{
  "dataset": "rendered scenes of toy objects such as cars, trees, mugs and chairs",
  "rotation_deg": 10,
  "encoder_activation": "swiglu",
  "encoder_qk_norm": true,
  "encoder_patch_size": [4, 4],
  "encoder_conv_stem": true,
  "decoder_activation": "gelu",
  "decoder_inner_norm": false,
  "optimizer": "soap",
  "one_sided": true,
  "max_steps": 9600,
  "epochs": 6.3,
  "weight_decay": 0.0,
  "adamw_weight_decay_other_params": 0.05
}
Rows from block 4 of the image encoder of a small image captioner, named by matrix and row number. Rows with one number belong to one neuron. Each number is 128 + 32 x the weight over its row's rms, rounded and kept within 0 to 255. All counts start at 0. Numbers have three digits each.
After each neuron's rows are labels from the 100 images, of 14976, where the neuron reaches its largest size: "top examples" is what is common among them. Only what is clearly more common there than usual is listed. The data: rendered scenes of toy objects such as cars, trees, mugs and chairs.
# gate: MLP gate (encoder.blocks.4.mlp.gate.weight, 288x96), inputs 0-95
# fc1: MLP up (encoder.blocks.4.mlp.fc1.weight, 288x96), inputs 0-95
# fc2: MLP down (encoder.blocks.4.mlp.fc2.weight, 96x288, transposed), outputs 0-95

gate.167:109083088104137139125180177107111154103160095064148159141108152106139162099165082116147074088087128065186093143103089141134067116141122122164109138154125146189113103129105102164078104158102096122159123112093112164130140171143120180088115075124154070106115189187140096073111143086125148092
fc1.167:186120139126143104117135141082151095142193149148181144093078161164153100167093128165085121120174169120117159066145128164094144126179119168097151071165167138142163165094110149216136153138114156145095156195124093152146119123075145092077128092130071127168119079118105091111143114119149087110
fc2.167:118163120140109086112130175108135142111169095113098079159127149138138153134086091157081094101089124115107114131144053137070087096166136150112112115119126150103132102111130071083113109153113135174102119118113094255115118109166143117116125106149107142122103033063110155146190112132114138133
top examples: car

gate.64:110098134126133097150158116095146147201094156055119108133116138126093068142139114139162098132087118090092083136105103135076192153120177117135107147133163054087112111177134086121101127174092125124134208085075128160101074057120066149135157149086162155135120115145107159147134092112103136095
fc1.64:161133131103075154160124161151049134132125085117099154142100097125144177074133091126118106176085065057112155127189096057088106150108117114113133147115163139131127203105129199124174134134169119163137158110099136094157133145154130057116146096160131127128143138078168086144119112126087081083
fc2.64:167137081076091056094103111068084121142127106119202131091143102084099111135135100134117070103076136099137108098142100115142173150150080113151113130127153164120176193083171069079134157076200136164095094107126127166164139166112166101098133158137152156125125142119098105086172138155154129145
top examples: hammer; largest object: hammer

gate.59:139134111126183213121148156213076116160103103104138122082113139137145164148117132138120098131187094165113124185120069087145156129133174184152178200158121110123155125148148152146111109102145117076138092148079093120118098081124158193164110117131137136128126120107163156172092212124116158109
fc1.59:141112119144153138122083162136232151155189147123151124139098144199081108180118188104088078164136116150126115120080167139123165145125135184127088144052152191107096146129102117150118117129094139179121125119093092157175079174127114111147117094128098107155126157099193153187117141141149164124
fc2.59:111176122144131122132070072165115091167104143091092118139142143165104195100149154186086101174179123127118099148145184124116139129074169151118150184172087141111099167086144116099099131089098196143124130161129108197104162149130073093155109165115149112143104100126117101117093115105176128045
top examples: purple object; red object; its colour: purple

gate.248:147091109094115123142133172115154109142131162154056143093109107157124062217135153164136059097095151124149174144099102177096181161094103153174123147115179050129151072162138106127062128140138156115120130123070128175146113116153147098091111122106170152158137126173109146081149106171129158098
fc1.248:115160066171173184149106108100117167067142160128100172097101092132141181122105188136157070110137131102151155159174158093167086169132208097121146136131173162149172161089154133157153159150122107174129095129146132066089181119117105112115134174150137154116144107101189110152155094183126122154
fc2.248:112099085077138070125108073087192132110107120090147141179131149110128120154107072113125071196109130099096145144150154082114094154167080151144107176163134132163158099148184122160112138098181145207122077118176145165142142185140127105122121029126115098133133154111108089118134121102112110120
top examples: hammer; bottle

gate.80:172106136217136132098157120078099166143130066139127143148095142117117113120102129164164144147128101085080129127130136155080147106068169135147169159138137198093098065177152133153188188148181100128136127158167129123111156115126095129147171139090075120130121131078165084041154110107103138109
fc1.80:137083151117096112090139146144116140172165121134095132119114153178115139109111144189149142103099090192131198102173137131108139165044103131113096129123101096101189147169151100116166146127138165126082185161115184129135092115147132125157098121095025118072095173134080151118141123067111137096
fc2.80:048136133097126177130122134174163102139114173110143095151135070125123108079109137137138088147177093085144140135158124153144041072176107136114108118153194124118119182164088115057093085123129182140093094113084104118107129142158132077080168100175131139111169078144141115118123155149071099125
top examples: green object; its colour: green

gate.276:122102139135147167175137156131132095099143141086071149075109108110132100164153167204142133131122110110127102134084210161137114197051138090107162151144094115128115090106132124168128110149163156180112156139119154151148103130109088093139100169104036105121140194058125097092140123071114125129
fc1.276:152090108133116151120098125106101133120108082110091203091178155129156133160165143143193133084154124147101096151131114127117152145119166154176110132109046129111145140121146078173138147101145083168128175165135091108166176137153063105152090196126094117116083184083136102091161173101116199150
fc2.276:083121131087141085118086127104182107142126135162177101194113116151107105097089091088107114124122089113131132112150121128185089117178134156128063085113161123112152134148076158054121168114115150113147099094164148107081127134154188102143167058130181197120161103157112199178140106126096106115
top examples: purple object; its colour: purple

gate.72:128130121100070158164168139138114078153146131134094080077104192180050115123130133140138155089129178130185109145111172114065128075107174129110125136062163131120150118183137116146134112117059100139095116156133133093071143127157149079131125158143125190105106147116073185149108149141124197123
fc1.72:082136073058155142140154091103220173113105129156071143136163080179110093138112107131148130148130107089112086170132121064076140219130176142125115125126150129071099155111074118113120142102085131119141158069170055168107134105148160126092158120113103122153141098149110132129124147106108108093
fc2.72:105104182131138127186094079102154139107155070117118120118133136114091172135183141098142090101176164146100135168108121112149169142153077152139175137080159131118134096103138230125147159131101093183091130169094140142178107143110184102195080092160145152112094127167139203122146125110138108174
top examples: purple object; ladder

gate.181:118107092052135122122154132130148112153117143120118142156048074177180143186133118133090140149137137146079158151138073151164097175175143116118171123134131181129126209179131131129145177104109118180149117190142094146116128087101100095081101162116067150177118094122097103101125168071119140086
fc1.181:084088105164110093089144102155154078101143130123093086128189080162092098090118120126131127133092135102117136129132064139106193163091153122153105109052157149153126126087145093121105122122138062214146151119134130046107157154139131164089109077084163141105096195104097154118165108125147155152
fc2.181:170113135110135166116156139154154184178198121160112127130074163121153143111156116101069147152178108095110158101106181137118161130087108129137162123156151113140123125105205126101148174121064044159175161135116147184117150137083137108146138124115096113133172067106120141150071139051178107112
top examples: white object; its colour: white

gate.8:102128167089133144111123087176108159172205094111146168144170171136084138108172128122077136148132103117169180153121116127130182136061125143079105145142130118144142080142129028163116188169148161084120118097129065144089135113139105143108200152112113102147135175139159157158171160145149092132
fc1.8:155159110127127162123179137141105075102132131113151112159167172070127158144060092164099184136112113109154111125057138158166201148140126122138132123139126087129134097180066063178090091191214052129131130135176126158118155146113169171135150112107125120156105148126169166139146140137113137111
fc2.8:144081094123085093055136123166180106165126092079129156115157048105144114148070108120101152089130211098184132140147121120095108159126142132086127157188130129174127140121110138112088130154158096120105058125101105116188126116161109151121141210095118133126112133154143121155069136097161154067
top examples: light from behind the scene

gate.177:090104115110132147108138153139147114156172184102175154109148203095182146117106096123150140078144126117108174143086130116064156115165131152124163113103136163125151123116167152158108168185131096160108125081056163093155131125119089100151114086111083123059159071150082046108125078155132130083
fc1.177:165139108106135182064121150105094160076121074155119163143118136154090141107124146114195157126095163154123139142136076158128115133144120136097161130070114096059088191175168142088071139153122113104086121146154162176131117176155101108095145143095070065108165148075136170158124142134084171165
fc2.177:170154075162062128141128109069098128114095177157097131065167151130118170159141142131086106138089076103135189121164133116155166123129090180120155113144163144126153116108124158069144120122185181189118162141143082111169124119131105099123095160142134225081099128140148151117145159196093136107
top examples: white object

gate.140:138139121125109105108128125085136179188158073149131087133155105160115110139133065167134075118100106125176129207111115147166134127123140098171147085126204199133159127113152109107085033185159112123126191111138088165136092132145134205149097104124150108174162124140136125113094132101137149097
fc1.140:139174129151165098095129105100097161190135085091121124147133128154078145124096090181194145142148097055157118163153079146162081097169140177206094114091104127172131159099141140106142154120135129116109116123146113143114181120144065184072145113079163150137122107155141184089188120085145136109
fc2.140:123146165138147153122093158171137109092158135108145090142111101151033153095101146154105138134067121174090064137073188116114089150147100125102075170154148111086107109201163161124098135174108107137133196104139122082096083155124124112186097129134177136152139142087161121182131154096102101095
top examples: orange object; its colour: orange

gate.210:160139135174179112157178142142122156121117043106140099159152170077060172143096102135152154138094064145143147113136102104126101145191158194131111103108162051104112160133102172152103077127125100130135140093107126153127119150086136133108133113195085196115088111112142115095173175113090101150
fc1.210:145092110105144180115163099075101142154134100122069095066181148141151126112196126136088100113134114128121142089124092121155111092096099138092121102122089181153067096097145100127066089116120156156134097147122183044137165117096150094118122111151171063164120137108143136168073131154192178109
fc2.210:150094105101131136105138161117113178120133128166129124112174086101142079111111120097098144161112128136122182100141134093159191185109068115165145091131150116118120066080140042096236165140123178141108095127186111213132113101123107166101125089109144110119134170110127136154131094084143108151
top examples: mushroom

gate.32:119087134161125155176158211122132113133156134105118106162119112096109120121134135088166194130135113151210173107107164122114114175130131149152128133149062123138175082106117079094106119156110126084114106162125130096133163146149113084091066110136151206125129128057160163107169216111169135164
fc1.32:123173152099161168142121136135108223146123146093119157192160091073112073143103143156154140123129079128123137170176109138092119152160121101159069212154165138114103102108123116094140114124130121166121131075168099094152064123077163128135163116083103096088108136182119111130133061117119064126
fc2.32:103115084157133153086100118107163117119146156136133140118091118177110141185152134075168139151098168147060178142115151133070088164161140107103130114124112126136122063099087115149113116169130106145087158170066120127142141200202122132126107071129127103083166121099144222109139146158147178073
top examples: purple object; its colour: purple

gate.112:122157130092070121088128198142093164094122172137151170129146131169100101097150140155149104149099181119172105122094104075149203097137112161126087090164091120117125176117156099134176132142123176099062133084187147138118075171125139162125152143106132115051095137108105114154178181080115161125
fc1.112:110148119159213065120171114063154167152121094170153158103146096123167153187097151119093093084112106133132176147165177148100119131117119100084142099111087115132158122116072173201131114154106094142108192155078156143132155143125133133116128153076110210113161146082098144106087136145139091143
fc2.112:141151114104091156183151085112095154111122171201109132148136170123089100158143141122146181113171118106098114080156069064164139127144126138175083122180103150149094074106189066077158134129154156133112126096125140124141151183179149160159121089092157147090167136167169164173148095115088150099
top examples: light from the right

gate.221:098177073187155177167154137106136167160117185154157143113140112110113163107129075145116116176167111140118132143082130130128183151124134163160109139080156104142152150106146118119100194074115102167156094070114129149120039140058151135101127201138125192117143118125137123151091151164129195104
fc1.221:178119120104142100119089095127109128119195098161200145074095103109151140121088178113165082091148148131100070115156110142125106149174106171129136153161099135145186164152126151144149060109109174120071155164139080069185127084054114087129156094140107104137156088107152126133102084117172120140
fc2.221:174181143183132154118102133128196131099097179073111130113153196137107099180105154123134139106142188135078167141112136131063166126099140163105164100097094110179188094078096131143143160085134144131159113126058153112139146119187144149148084148097151135126149167183152148145125146095094158069
top examples: mushroom; bottle; largest object: mushroom

gate.60:140111121097130062126131152148105141150164127179175193133055157192099101174103093109129070101146167108155139062121140144127100085158123154110144099143108184121123130155083113155118089144128129139115147185150121143146119146132128059059070112153163097094171109142131164094129168104109200170
fc1.60:139151133107114113114174181159134195171157133138131085142136119192111143142100080126096178175164143132127128121077099109162130115102171128175140081145125150132150139151156145101156160166128183093185079107116155156119190101151150140087136140195069133162183102100112106144120192056153169160
fc2.60:097142131151168211128128074176124118174081150106166166091109103105089177146107159191203165126118156170127163188177159079163151125139119174077135140084162125077110171107152103138142125109138137103130144119102121104139120188133095145130093137111125117112102168143186138152137111182114057120
top examples: light from behind the scene

gate.152:102127147122116129108113133087086124126081122071182119133111109103137149171148101123140135128151166081157111168132068167076156106170112150142169125126122121137107154118135134138134150127106119087127105128177161163143083107023076096103149118087163093150152090151087083164191096103041153058
fc1.152:154136099146156162130133136136132122169112068179132127069161098152186089097157082150092117146168077105145115127102079121195108131126111105065131093148134125149170124116077109126073124165152167210104157113090108135076134107179189186144098148173092136072121154144098128091111144133108110166
fc2.152:170120144112090112170143050115091175115134091103134094120111121153083155105109119139113138136087166103150072145172155116138144119129092098075040075078130087075062125141197147148066086072152150157104115127150154099117088136142066147121121098170161148077127110117155110120146121099101118115
top examples: yellow object

gate.147:162110126129093121169170165106154140122152142112119114095161137153196129130064185131119134125110145102089097126168148078121126160148120156120100126136120140114108103148131059139091125144168116090075195184106111148093157181060153088130198127078075117152183130179150097151105109188135132069
fc1.147:091148140154128140116144105121104077164118087123165126159108189181150087145099123137114160134141122161108128133152144179167076077092138090062110156109135144098109108145132104113172140166169165141156089162153098132132136066098233104161120131164163137176071109177086089109114114139053157132
fc2.147:143113120081144105221108133086110111101130142130109141137140130072146117100121170154159129160145148129132103143139063079133182098120078128175097153127097057125108101159078142122105084089133066143185125165142143077148085167117148127191108164160075106120123095118161159167133130065067141105
top examples: car; truck

gate.145:122131105122128110098145125099112141121109140081103094155104125128056111175074076140110134182119155157111129205145107108185144114096155112115100091025147139158043057111132133163144138149097154164104150119090127122115109085161109141123111172159139110131087140145142181080157131093088155068
fc1.145:090140139052143123153131137118122134128140161142138171037133140100169105145170113112121088121115098090119113091154182095069132107120164116188166152187131097091166146161094111120119111099120062129123126127165068129097108157062199102142090141134114179170120127068133097169146119182102103107
fc2.145:113201127118111126109120092094134138054169154102132091108153103093129171056122058130169082106111134122131116144157151157095141149061089129155128116100104163136096136129121131165131135119120089127127154180120130255101095197156118093122116108118133103151116091096140157132186116102137110100
top examples: hammer

gate.105:122124152142193154161136160113121193146086117138102119130139100120155133112141108041143174105154178086169095129103134135186091132118119146178137099124133158136187129071112130116091096141116136133124123095119098181102151087153072160098083129213184133196141134155181107111168120160184158120
fc1.105:122124113092112197152131139167152090119150182110181092115154125084182153107139153101090130131114125170117119114174152164075168078180098102084092142108160112127143131208100168123126178128104197145217106146129150099078178163134188123148152119168114129138123066131101151153138120129141128157
fc2.105:183117119126140162128182098097123126149080104149054150175184108144118104137151126126155135076144154061106093105150130137135110170161142137145186074123136128092121161051161074150102147109180057086118151193134103134160085115204104137135108171120134178086135146120161147110125096112123150153
top examples: light from behind the scene; teal object; its colour: teal

gate.280:135137140099094126103062135105093082074132158140128196115170134176123130127186131119136139152134132161115129114183156130138102154215098125120151170148136172130165098150178138131101059117122154194173078125164079116159106163151166169134080136116065097156110103170128096133139198166131152114
fc1.280:072208062145142119153208090164113153158163103122124125124087096087135110161113131095125124158137139122085118150168080125065169114073135157085161144117162094152092158127131130123183202127112148116064139140121167087113101139173116072133188135116167089137162109099135134132139118110101080162
fc2.280:155061175053095176136104094150121125116090175126137094074060178132138079105108115084139117149063128136088166086105101115127130035149123163095139139178164126113120151093135107130117114127175120161106128158159154146119124162172120141106145083091143149125162117086151143061133129115079069120
top examples: white object; its colour: white

gate.244:188104156120120145138130147108048100123104190153101194118160147088111125123184100100136188131159087117091178191138116075140160097152065120138167131116072129175097133126147140139090125116135124206166116119082163159149128156097125181169128097121113152115099144165152093131123149074098105081
fc1.244:126090154172110068139080131146145185092065142095151177147095161177085109090123093146124122122140100120130098136154067095138146128130163107185105153104143135130094132187128156184102169101221119137178083166181160128176128131119131155120108170159116178089095123172154110163136160137126114086
fc2.244:166099173184138117170110177102127114134196142184126114085174146104182159122086130172163109149209123139206127141127142092092178126149147083119124104186132075122115122158182084145076150093117147119127107088101060116119155150126141098152145088132135127114115145140126140065086084168153112121
top examples: car; largest object: car

gate.58:101163137156183177176143110120073125197128138101155169136159177150153124174097183199167117100153126179148108108110110156121141102176081119082118137152160109082139093140112140118150204082162109135146134107141125134132075170113190141099135162135055129181163082140121149162170118160142125120
fc1.58:181112160144086077132100164138137113151126050112074173134116157120107122141094116103153143101079118121078130077108094094131107136121132071131128121123142086146151063120073109102141137154074110087072102147093130125152092154118068139182187098153156090134163180131085165134072094134071086106
fc2.58:132179148120123171095122120134066159145151111088141172118084090117106101093127115115135120116143062111146148129116104132117152178106155175084104146133124152106171190096158090064139114154106141112192126124143136229116099084144111074101115111100131166148097105084113104107106136053145067190
top examples: light from behind the camera; white object

gate.99:147115160086111202138119125119111105169104147070111187115211151085099108128135121110151175153158135138126090176143186109108095154091147130102046154137116146052079170131121152158151106113151141101129130076117096118123136091180173161135135116139081208166114095146191121150130149132118132128
fc1.99:148117072113145145150093107178150092109181103086129095141181130064113166144124118084120106148158074151101134108126118138097179156134166164112117131118163119201134087124074131130127084168086085118083167150100107142116118077131072192129166108103143118171198167098072094135140116154105069121
fc2.99:125141129066162111055120112145129139151117132097144176153135169164117122078164077146182170176068142111101103178163131104146130159121173095132130158190144163123181153132182098085179171126140140149152126137102124112083149085151175129167105167148113116108122182142162153174190182145099159169
top examples: light from behind the camera

gate.158:095022143126136105167124151137133160118105091142127110149041106133147087126178026136123151126089153158099090149168146135144124110175129102142099135078167111127164081117101128148129109162130161129116070124109122202109077143108128103166163147126125086160137060073102097120112142116136096103
fc1.158:124143125189128107104155150102099146156176166088082122154117085094091133133126122121109179128198095114154113061147147108191163057158166177149087146116181120140145133129139140122183155114163110132117070128130135152118144141140138088226084141120182145172073095137114173160136109107180131121
fc2.158:102124162159127139131193162144115131118145145131162109144127128114116203090126154097136093200080084135159130093120121165146177142144123172148115127175125121165127168170101142180166110115207100145095184159112169081079120104094174148157160126133134152066151185081179128148136162178148133182
top examples: dumbbell; its colour: yellow

gate.171:076082175127172168201080118113148108176150109072119114152093096154119114113107067084137137222101146167148163124161163132101136171150131096180185132113091118127115114135110123142103111148183187097111137100175171131075120098188130125158083162142123125126125134102124067121154150143082146141
fc1.171:147101156113106125095176180101183182165037096108170122135120123101159145089105196147156133171171096138150188135128114099132102095135151137121115143169106159136177160107132118107168166078077120126158092155110103110150135121068197110141171141149130154189098082162130163084084145105102121133
fc2.171:138093135133136185145159117095111116125130118174128152107160113133056068124177137116093140131160149147132153091135058092173099106174116191126188145131080157128129183161152137101078094086152142168115129111090120156061123151170141179155120077172203144131148145160115144116167150090111186142
top examples: dumbbell; largest object: dumbbell; truck

gate.191:072141065133099189138168156123121149148130158108169171145172144136148133156123204116112092083146126091126110140120121100132106141122133180105187175082061145145081096135162081173154192146158120116111152109096093132137175174114135144115165174120090100189104093166172115142115081159134079099
fc1.191:139141105134115118145163111123145056156102119110133120064167087099100153110092154111091093164122135103083090101132142163134199101152169105188151103071203098124082159181162105150152103100123134049165114126132122108095154101140107137132065098103100162097138143127136057098158102109079171136
fc2.191:145150176096173115140095124109136111100110114136164147157147175116151175128123046118143156100091162090164159151102086102075138149137118158130140070114114137091128113126105171128100116093123130099127128049127167197155089080092196140145153137180114142117186153106149110076177182100165186106
top examples: light from behind the camera; airplane

gate.160:146110142139150081185191113185043128022132098101078151087145127135139153152177121133127101069137109115134173107112139162133155136127126131044126129111105175169083096083136117161106120162131174105153077130120124110145127125181102119102175196180147118107111134142147112086144141107123116134
fc1.160:143076238080164125100116163154162137191170126114152140085099081080142142152125115161130119140079067096047160150126147165128154105092100134166114148069114165121189116141143151132196133080101127079137131124088086113162156117125101094120165109144180102117130124136161138129135132117157125165
fc2.160:129125185181106084166088126115079137167094117176067130197125127118139118129094072128121083147143157180187150186156130097138116088124124097146096132143167097079089159148189148120111159164141156086130139145110108085107155155128156193107053113146111115121125150145088116092097058156121099149
top examples: grey object; its colour: grey

gate.252:136123166114136096067125218131129116149144170117148136118099112114120168179127134143165098108089158141139109155123146126137110145149170104176122102118125204167149109114135125174167161151224160085085110094127081191115104093108094116106110105166114065186067117164110109128089156146073139107
fc1.252:103115067130142153218155067151076125188087122121101089121094113150184119094096158123138167152108144142100112117125079121138099139113132182066125137149118103111109147145176141104080103094128130110134188171115190112102146191119131110094175169144159148039157101107122104118128108090117103164
fc2.252:179091083116126125104080151074177166145164180115135137119127155209152114101087186121157144136113097102085187160113132091104153137205079153048163139088086137080151077070136108088127111140130104132209069149125137118129156145167110127128122143125138113126150157132140146138158137129126136083
top examples: mushroom

gate.204:123115135057176132097158147185164157148122073069120064129138150118160089102147147105160116100184100099136152109153078124171147165146144106081100096092105083174077121128152109173128097115122137160122110111146127118132221125128191121112155124160151109155173085174130158128188170137137091179
fc1.204:142140067135131103116175157126124146090114155105112148126110143061164139156147168173106134108133159073126149157124032175101146118133145121127163104103069139126155113124101083179162162111129089169210141160187210150139168117097120072123179115136162098133106105093138117142174114076143144115
fc2.204:070164150158152144195090140198131171181131177098109178164135079170132132074096166148109096186174121125104122080145159114132124132179125110145139140127100134104159101096175174141137078160160198139080129115127115116187141140139108123133059149176175089154160126169099132109095110124151153122
top examples: grey object; its colour: grey

gate.65:177186149140152140109085119105130163164153136110115092161171072109147144134158146159099184101137141102188179111100116186100140135100128159102205147130109134132143151151136116136118072058183181077153106118183116168098143125166107114097127115159090090123160131172142111171175128123096091053
fc1.65:163171146118103198154183135144149119079123138107108109078102142110098140113164143103057144161166168150114154161080196145113187165150137106154098090115083082132121150133113126157076075117172166125156134159126120170118145124143177164144063157154135132066119204138076105147144139094115140165
fc2.65:082055108120178031112099137079129107135107120130123196137159093172132156116091103112163035107156141128099133125149170127140121111097134104133129101094165127098139126152153051162102145193114111111084143100101087084161122117137127121094124187175123126100142126158119120074084104168141128176
top examples: orange object; grey object

gate.150:144137141116092098164109143106123102100087115137075152147156102096131116124136120146175130143126184210179143093119044126113136146140070131146087145192093123142092161159084111102144130126111086167160111101102138179148147142077153190157088150195183100122104068102154071128171133113115090125
fc1.150:121167132125194149127199162114149129145153194126168075083128118124169177093146141146072131116106124079145164108133110092119167100149121130102148127121154092145137072124117119097121124088152099097114061185174129081121172143097145110056133167110067111205162163094114122138168140113123188143
fc2.150:133114110086135156154144114111133137161131131105084162147138170152126068141151189116117160174132126149158169069125115089220128157180172139228110157154098173150109139104091133122167122152089213118124094118103079137119127136133119157111137147071126139164128119170134105157076137165131152197
top examples: car; dotted object

gate.92:129178202117176125159111140094112101179148149135185114139096123097147092184130108125122136141092127109184066159099111147083146093099101153098154068141082099112126077131077136143153174105106179109075128121081148196133052080136127112146077112142146130107148122126147127138160155174068159138
fc1.92:152110147087123135098133139136116158096086097047162133096121162109107169136131144151122109184164138134128094187143081101097104182134150143182112105119039142157072171170088152075142134111146109113117115090117166176164104112091113165093112097166140154140089164121164075113108093155100049118
fc2.92:109137108106113057138156122129113082083142151120142126170117175186140152123084153151173077156113097155082130085150143120180121111151123158063107170208151097144139092092137112153089115121109153116176197108171142144071146165105135136068083110163096088080134133143129127115124150176154121057
top examples: hammer; bottle

gate.87:108127085179096218108125130122150138081086115120072127166184137176127136108118136117111107151122101168186118162139154141166226132114116113171116057095166187177076109121123109150157121122166129152159098047135124163095121133108122135130097178103110140144115125175159133099111159121085167125
fc1.87:120169114127137201091064165136154126106132109142069135100128115174164168128144119155141127202146085094153113160144163159109211126127138193183138104082099165133117129110149169068132155136180105116133113077147104132133092188167154137135068183162096068102127170129109126142140137150108098135
fc2.87:077124206094148097170161089163119127147129178186145123126124141083191131103136063120082153176165152144164142194113123105144119171084151080182134121082146118117150149134119140149116142134169082149150170109103090177120128159104128080173097111138133136134204154107146085193118135141181149125
top examples: mushroom; largest object: mushroom

gate.193:100153136186103128093124135082169171125123110115099073150096097099135140131184104100101128126130153099106186145095137086084213201145169109119164170140147105145068127138114116147102122133159132122150114076115172152095172187161101116156154131175140066181141118104174072122095178136129166115
fc1.193:132180129189133130138096146115135179084238151070114120128143102147116174161137143102110117135167139137141179148065178101135124140133172102145169091119137124102110079089120164150094108129142146154187063112115177199137145126124061148149098111181146074127113155131118125100101160096165156123
fc2.193:073153116047155074135144154124092154171149105150132146122203081148155149120130101153173169163154098145138076128124140151152150138135102115134059131137096186161111160159103084100066127179095129104152119107168084132162128134110153099079154159118058179108088163117084168145115137161144174138
top examples: grey object; white object; its colour: grey

gate.254:161094104072126092097123134147106128114152094114128123109116108177108121145105121135151160153145120098161112121156070108163137133107081139126113108070124138142124088218143085154129186143148116109151173106165164080116109099163186112125099159120117248108188120109134130102212107182156152120
fc1.254:130145086160125102101090196096098127100124095122143102176109083132176138111151164129150083189130089188128177095041107117167155122116120095133153066131092111162134074120100116142115130121168151149103152096190153097185067165144089097106126119135168126101113122106182104161146176127168147165
fc2.254:119168131083164174119122104152156137126109139140142094131128166179089159132138146191104138125076138135189144106084104121163121147168161179136196163086172105102092214144133095144148143134107175169168138140158159099100175135120104124139105067063129143226182105118107153136147116148121133122
top examples: count: one

gate.110:210103076131150120114134153141082169113079043112168153191127165152097092167156136109109177153136127167173101185120127137089140158169151169075107056142142168122100080110141147141115180134119086153116114115148077159116108126161130166140153144159148113186163166111169151175142108139157127117
fc1.110:147101118098098135126086149120172198080139123102097075175128116122128184090175111188107188083129100120137152170111148154082129137162090095110095081167168130106111108172161115154055154138143120196124094133086146130111165117142153101080138189139099092124165097096146109078184165140128116102
fc2.110:130118146182135203071139156111207128120132103131177131112149099126191155132140098104159061137143205065109125109101109086148103073147087156076098143116190113153124157122137130158159144088124125135091122108140183092053131153123088126139190129125107091114142126099097143105156094113151164164
top examples: green object; its colour: green

gate.233:090140091127064189172159141086130127192200120157142145130109120126083128097062089105144131128139162167160124159124152109149179145173116139129114130079126154077084085103108089139135179102145103142106168110130089089054110150112145128161167157163155100105096124130174149164109196110141117060
fc1.233:185119110151077130110069114108112149123132115060153162156143098113133136132069085116151149083144094119134124195132125106082106150165125033140122112158154184134161142111077090149184120096088139157190109138112108122167164129153104083174122145151083110054149150085140177146136183140113120149
fc2.233:120123225123141172156104153125111151086085125163125131157119101142106111092159194206172110118179149143130110079140143072180059151151134151102156142106143158141099148134119144098146150145107178119094143123120095105149106132129141124155108125131173171183050173190170117076102168114144155151
top examples: light from the left

gate.253:101169166103103109133159120095091078103114064146100131123124091122162133082109112146106074125135151129127162083160144221090111159085066125073090117131064135106138119091140151081136096157155118076179076150134117131060180114126108066105135119094144134109183095170118152131181129136132121108
fc1.253:082106151157155088157174140098141167152064125071188122166170109107145154167089159159155212177128128153101176132154174157069108159138147137115167110165141117107084141085114131147119109069077119126112153127141135115149092130121148114096173116094128093094187142125141107145126203173074162121
fc2.253:090161073124190153134079149142150079092144092118129129110192116113150132167131149179117101092132059128145135142104123137136054125129077129127094156072111112108121112040172135172099185117161191142127114080164171127141110110131109095187131157146162123140110106116153106118188130102175071139
top examples: light from the right; pine; largest object: pine

gate.205:092177103128130084177163140148090207115177116126121184124155125138149100106134136192167116135149100068073106168093144085137136094176177132092158147129109165135158055092163083095151155134140143125177120120106151087156138106095118092166178124178114121178138129139136135202112127162157113174
fc1.205:182117111115119146097189121129102128195135115079129167121128162153116119137080097044082050098122135160135083118090182081198142137119106154126079092125160130118135101140097149179080156099134112092144057125133083126144108160161120156115106157148121139162127138166128163108096134148037136144
fc2.205:133097106155132097111143119114118106088116155120119107042107104114154148104147141170127126107162152058112144126150114063141064183124131126093155142062150098130160233125061180104181116129188165147104139104083171115139098114133165123151154138108126175099125063126163175113131122136139165113
top examples: grey object